A small contrastive audio-text model, trained from scratch.
Model: 25M parameters, log mel input, encoder arch transformer, encoder norm rmsnorm, encoder activation gelu, encoder moe expert_choice, encoder num experts 8, encoder layers 6, text encoder layers 6, text encoder norm layernorm, text encoder activation gelu, text encoder moe soft, text encoder num experts 16.
Data: trained on songs of 200 made-up bird species, synthesised, often over outdoor noise, 39062 training examples, 76.0 epochs.
Rows from block 3 of the text encoder of a small contrastive audio-text model, named by matrix and row number. Rows with one number within an expert belong to one neuron, the router's apart. Each number is 500 + 50 x the weight over its row's rms, rounded and kept within 0 to 999. All counts start at 0. Numbers have three digits each.
Before each expert's rows are labels from the 100 texts, of 14848, where the router gives the expert most weight on average: "fires on" is the input token at the peak. Only what is clearly more common there than usual is listed. The data: songs of 200 made-up bird species, synthesised, often over outdoor noise.
# router: slot weights (text_encoder.blocks.3.mlp.router.weight, 32x256, trained with AdamW), inputs 86-171
# up: expert up (text_encoder.blocks.3.mlp.up, 16x128x256), inputs 86-171
# down: expert down (text_encoder.blocks.3.mlp.down, 16x256x128, transposed), outputs 86-171

# expert 9
fires on: "7"; "5"; "6"
router.18:497435539471560424519527471537510497554485493482635516546538486474463394502481472505504444504448418503559505460449431529597640554530474492513510529594408511541507530539511511633460573514434467507524545479549509525443598557469497479529507563647514504552537550
router.19:499450494446557416515508451542526499546477486491609470532527451401438422521535470497479421483407437470537516476455371549610633547508537526484455526609468498522520513556547479617446612483449473497536527490569501492412578576487525478548475511605560566541551574
up.4:500434545522479475563521439457458552479498433371528553474444499485541550464448523431460484488542510448560464543535416443382536532548576520483492523556567498452507427415442478484598478553554503557467466542495509443502474478505526539489539473491461532472608426
down.4:587446616433485559496527551511583577595452504512457500492411472402481515564538508387502477542564488558441454571403536538513540438511555500386500482463487520499433520535455516531447541498523455473474532539539480404507468463464503502496460545509569500511516588
up.5:527498390567593542546506484509471502534512399519553492492467438589398563422419473552467391475446588509522512487505450402465429507468524566548568462435448511579577481456514546491573549448535547462523494569467583520542544521468471538509456451433511503473500477
down.5:522520432549442461614563453575503490419463545501497477567539555477562393446559543527436585502536417521445574574485474482524488547495522552499494494546553491456502422529623467575487531553482551550520441503433609513542539454461443425452479459582463565495548467
up.6:455561531465441484523653473469396550535464477503476423384613506507466501493502508576464537513514516459538564529485614494410540394442465512523528482536569518478437468410442483555417500451532454461409427502448490409559522416504550453475493485554516560508466434
down.6:518461516514540530536445483462560508389537538526490485506424476566556491537470567562482504490504600547534529514607509499530437453517523417430458552487470528444520450455576443449473491486530468501550503515437433516476426458524569426551430452513537468477470452

# expert 5
fires on: "wind"; "rain"; "over"; "crickets"
router.10:574457559450552398468511512610542600529484513498588547541538481420467415551474486526434371505544463385458499484429500563565539455529539499471414532520399535579490546531504520561490489588488521472514498521568513435477525492410460465491432632568540564520477478
router.11:548566544421534405497486579513564590495534565510556510503581500445574421524543484572421349528462470438489532530431435546563496506499510420444426504557489505493520486518499488519450548521557509517556422458573531429451558549519476455503513557642555517497595544
up.1:487520554510493507416531528464555444539504499553419423495570545490587618477462531520435414504563517514629453434461559508473492497516468466481495459518503574480457509429573521465435505542464427526497528524475397496540426559583456426479489505480556500441522483
down.1:570582475490494510436494454524440494586506455580503485615398470488504456531552483489592515440591508513587497450596506489515456546491461559512503515422556429513498503459451483459472463511494480417357482464513597508489381430418557488447479440553503386577583444
up.2:556501545496504518508576541474425450443501466461493539525430551477457556564522509459601569484472499504552529461574443427517438506428455491538488478569472442476500503536517450413471505527652540498524521562462537509473570503598412515476539562504483465557587486
down.2:469466529512510536424513517490501466456520482517453465574438531518476501419501469411506552537487475516452433516446445485471558483459505528441411512443529555580493460532528498469501514562533572528499545485508380615555587534447496505456406453498446536570455509
up.3:488574516511374574567443524474486511567598506438480530523420516503475468474562556490544463484471547533458500484561563544490503462457516465442572542508538459450497404499499506508528500590530540494475492535583619396483477581507534468485525537452415426440492518
down.3:473493551585523497561558526469535508517472504509457516452512473532484496542545437501583496501497459506467579514460418512491418416501574550354567465502382437577469542468454535493453505538439535514360426571516555451521479529485450412541482485484559527515508487

# expert 2
fires on: "arch"; "4"; "downsweep"
router.4:421488476474445527451567621560537551588522493453472526494498506449519498531593518494483383507491530542355473486453469487511536459601512544448514492461554554540478505509440516528490454416465530482512450485405475465570462567451507469513602509517534452498449525
router.5:464583555530526496526549532463455522549516498516591497492448451511518491499578503532498319465446466570485486523607419498513595513577543519460483457488501525514509541474505469535569512390495555452513473554510453528526580507516528455449515476588541465499550417
up.1:460507501506491447592415441490496546526469420544558559525485528566444517485579505466529414418483584540447520496484501537400562345537501551495524495576505510613495506493417454481557555483438567532512446499515540515492573648541509475515570496477492519491534461
down.1:454462487522506440561480549451547546561499524425485488393471596497426525512497438574506473479546441425542561458510534558503486472586600429533451562513455420480531544537544495511466428510474467525498418496373512553454484464424485427474526517591575463568524508
up.2:523495450463514477514514556445446492426493523542464526500533456459478487527580491520517623582597539603551460473567509503464528509501486463512494526538569538495531510439487545585496517523523551491568526499527572413448423426493470486456428526509437376511523479
down.2:550468480585559563440502534446478451447535421427443592404470544495568452501503572507504490504569525430489441494451592573522534533469491437436408497443498563437559403560411578556531497508375565483460521551450550490572543574525488486459426526479571555495474471
up.3:570412465436521528488520509585511619518527543449446542473489488485541505417508457445456528554585444427470452568475579509583506462495465631457542459462554503580463531489546507504381593492526467421466501463574510441494468446430538487510433460487484509554570496
down.3:477485511530452563532504506459492487515501490505549449434462541546412435502520492478550483513458523463386538514483520476475486481539479429522429496610477453433450455501447517489628494506410531535482424521355491477484545525508417433519564479420528483505454478

# expert 3
fires on: "harsh"; "note"; "steady"
router.6:457449450460359489536442541426460548599461533553545569563622512414511469453519506442582447550530553529457511516520452477560567524580459443507480425500545568464540477507355432564569492457492570537529436490481506549554527547526524498544525484588489574581473480
router.7:450478415538477432495521517452492440560451466528561543601549546524514545513587482473518457568480518466484553432492456503568504545525462464424436458517531570528548471502444484529496543404446460583494401481486519541542536535516524431465594432505536508564469443
up.4:557551609455497500488366443573529484526531468514357513579456459551516469463470485507511457469442500434537442626502373471403456436515477520516524502528472471510463523466505493535627494427519470540443486445522546520486575474401586529480527534454502512498451505
down.4:519508409503542541580491446481513425499532559473517562519499548648544586458500488485507464484576503482566488571494485549526440485434536613365484572515489544542526557492539510459525494575492538535527557481404517576581487527499517452537535495420497474479470538
up.5:505394507503419487440550517463381455492581511373477508495521549504445625486558548621565517514477501460455484521604464480522463538595525532562463556532580513503455486552471530517385530366531408557509464516434568578407443486467438503455586498504456467457475418
down.5:541499566536547511440490453463468489544461528509528527527512492424509454490564403462411553497459534544561444523476459491469509512484489550457465523407485393499529503497479475526518444460554524495504438462470543528497450471531477539493507463499447565457510524
up.6:473538539383453483460406527578468540499471431478431503539416490513453549540488445532442532470445538365513461512510500538515517574573491420551449523531545463566465436599476522497406503416578488478508469475558517476537451487512565520541476551480557497511443446
down.6:517467481481558557463528496587486511483522459419510590423572393585505424545530447476473601519517499503543478498540557482502516547386531514496509526525445429479482566516550554533476511547611581509520607423510516440453540448534465471567442579501469517497422479

# expert 4
fires on: "steady"; "2"; "3"
router.8:470500539438568486506487576474508498606505520501568513469464447513454439458510459542487367500507438491498549480508391486608568575534479419505484508535488510622521468551493500557520518465480465500461551421486456503419589598477485527499559515579516513530595465
router.9:501488475466562488552455576507534524563513500542523545498493474547439427465489403572560464497431432465479550442466457436507548571518460376505492486537515473529554506590438467538493462521447480526516497411506495485425523568458412518510601469538504544592505425
up.4:476542455513538474416534494418460409522503432532490508472521579560501422508418485440419389447537540514463430517513575441386577475467540485503524496443492552470576445544553498484465505456506429470592478474532485495479515449520416502435499482483574454478538521
down.4:560508494428486490554482449555541516448436528504623520611508498506554494444590529543526520445550529508418540474464495541533547470489561524663449516496463418538485398527501396538584486495475482418534480447428503486549485425568501507483442454454550501558455525
up.5:493547416457521491491546528464451503425501488530596563476408481462439436456602508528430425560519505489533485564521451580617532505475490604517415560534562507477469543511578550404425553494535603491485460487523610430482557430464527553519497493466534482596481505
down.5:581442492545476543568436463598469501589561513633581517516469546460512504545463529437535536457534551516462457417437447459572502479524539462470508514500363443492374547465441500524522584566512499516530527514542501510436474506551467543514424524487454480505474540
up.6:530479505506461490477510525536543509530466417552485553601570464518456522497583600474544443432536451469601484488456492527499503509498518474422437456499502488412522597495501505557435508513478547521495522464566526434474485507514489555538447438352553588567411495
down.6:452486488743558503421555612441375430505552503526495588426475473595467556464444508396531464470523512499487483483500505492422525541569464501469511551550520595493616567487470574478517513457534493427418547510419388527575487519485509538465520466525486582550514455

# expert 15
fires on: "note"; "harsh"; "warble"; "9"
router.30:483509569558516532470522467427474454465542401544499482508509513473416554521533522517552492563522550529463566488419523573482522428486456558469482428458587481482488538564360534532483480451503635554467504476521560448404427546496499538537476460532515596606481468
router.31:421479497558507515478466439423433476468499477519500476487453513541445525515443587480542455498530556480473516453401549526463522435463443566459466488452595489475472533630407515567495538484551642512442505447507552418488464546510510507508493486475431508514514442
up.4:548507428518467472522561421438548472563494510447395538480403454540593525567526444554610557521473438447478547478501443417424492546461500458494524544528495447494512463481537479475536514561494501422477492532466493526561479468494420504451479492647461465479554607
down.4:419445525523412449452509530551539530529423498518501556412511530501500422523462494462532529479453509466507450401550515587549553463479438521434467464449461513535449510475523516480450497420453473503391433475470432423514565413592429556436517512498460430502477546
up.5:489446359457530494496563461500556526534450453528551510501500546532494409570459529483394603478434452557504467530535539438480498556380475627545450529540494498497523580592557462463435489465486502456531461519528549499546487516526511555459606538473499423439439486
down.5:590496497347471531645564521442587526507475524550528511519550505521540415485471488445397401500420512518482463427518484490486429432564526509431451467508451389435510473421476491495460563575506477525575493518563565493544552545523469481506508562460507561364468490
up.6:502526445489477521503484712482494535416542507574552593460599485509507585458479567583537421505449580529480494456584449550417597450515545382567488527496486565494523485492524530494463540485494430483483464500428457501368501557485493573540403449507502499475464422
down.6:529459447490499568525461540421528489529548578447493504543491463477432526530389570614534490551528458473450516446373450521539538445562447500476497533508513470510525449556508577520463543485534541433502498480542584410456414566497566461524553477488459500553496438

# expert 12
fires on: "<end>"; "dip"; "1"; "buzz"
router.24:495529485546524479526512518514519492526425514524524527533523529538441444574555495535456518520484465453425528480541518528526525526405551442505380452475472523394451549500406447529558510529427518557530439531480491458389507456588514458467557510544583479495547590
router.25:430495437521499495532512519524494498513425537507566491526558487563451459551557506561485544534509483442403522442561476533511464578421473500451428456459530537431462563468410514563491555539450489522516410490554530443439466463582554504405556520536559542502491533
up.4:464493474510524553495464526404464535503473466414517510525547486517480467501502671561503489392526388511424467529578502410549558519575466482479496455465540557502613457428500495451515586583464491568510458536601462551547488582540489445463473488506461403466593534
down.4:530493507499506460591460497642460518472502536398509526535511514450502463530508422470616534504495500562464491477489463543516453532394459600462481567504566437504455493501525471540469600563518529535451437473616573417485486416510471568439463504502499509554539459
up.5:507392548405434544470422482559493420489552498539511535571564544438541533487536481530493552536493607495353516520476436432490466517510471526520481534531576494472547474526472556617453490450558574502453456528579555483480479503561481503451463520527379420459442474
down.5:568484549623537531454545532528442428481428411440480481530483530515473535467478574434454530454488467528521479539448530491523541492422551521527368413410475606474552468503490422470581530486515585455502501516533462565487440594489422540540414476502501525471496542
up.6:583538540561514657480340551517505508530512445481448525543460580504529460503498523467421498527520546464460578498481568529468518442447552438510483485537462459502479477597538489508424505520478511548472462517387549477579451538505457414512571559425428594526468429
down.6:464495505629428449531489570447491480453500506542490551540532512529525518486499430433465482513506442520410539497520495511500490543505470413531496542625461499517575494588548531596453440561515489526381541545425580586463595586513472446547544491515540543514506431

# expert 6
fires on: "rumble"
router.12:515424533347498440467409562558593612545487506488543554546542476419446475537519478500457438531486410459463493459452475569557559449490488423509418460534531495538551585558454513620527507566540469499501520471468527418519478579473512486461450540535567529584578497
router.13:523424600335518452529473532526552624537527512508557535484519501420439487577501513499493355493488436401464519427468481566542555433464538416450417488556482511551493554559444491551433488555517512488456446508481546389492513554411473479452417555553614508576487461
up.1:520420392551485473426555515478499492499469450554499431522539505473604597466508497463546549491468599416506542463433545577404495534623503515498419478486525498517524461447544552467591567490544517499502527493543582571531562481460446418567423503458466534558494538
down.1:490461398433566591417531490566568541543564485453528563536414534500497469495516474610534421489514576494509566501455478629611442558543399511515491585511534508563586472407519509489434500510481523509485489468523520450484449543484491502400524504459524585547524515
up.2:475393505547538434489488521521489411517350457547476442414414505568485526489468513492533532435518502519566516454401445478451396562569476608477478448547510468515502481529509440497519485444492494527484439527559555485371473473625485616410520467425519453489508397
down.2:442517464552454474619528477536489382402532492431520597477507561451493450467432480544597538555445417436392491556451499418471537562534591491603528527537460490514502479531500455561534571588533561552515500437430549526417606490475449492477590522591498478546522429
up.3:496522415426513461485591399500514529526561473541425562559470471525464425533501523590544473529478481573610598525636380399575416523572510582483486434520561449485508507504459452484486484569603395496429533552551590427593467461518524507494522503497434527530485483
down.3:499481502456535408507533419448481480415547565504545499548480522500430503530537492384512396484561564508450509437455493517484540482484530533433473497495560477485539517563351483523544390508458523501549501511452598536429421476529435512484532476550482536542494538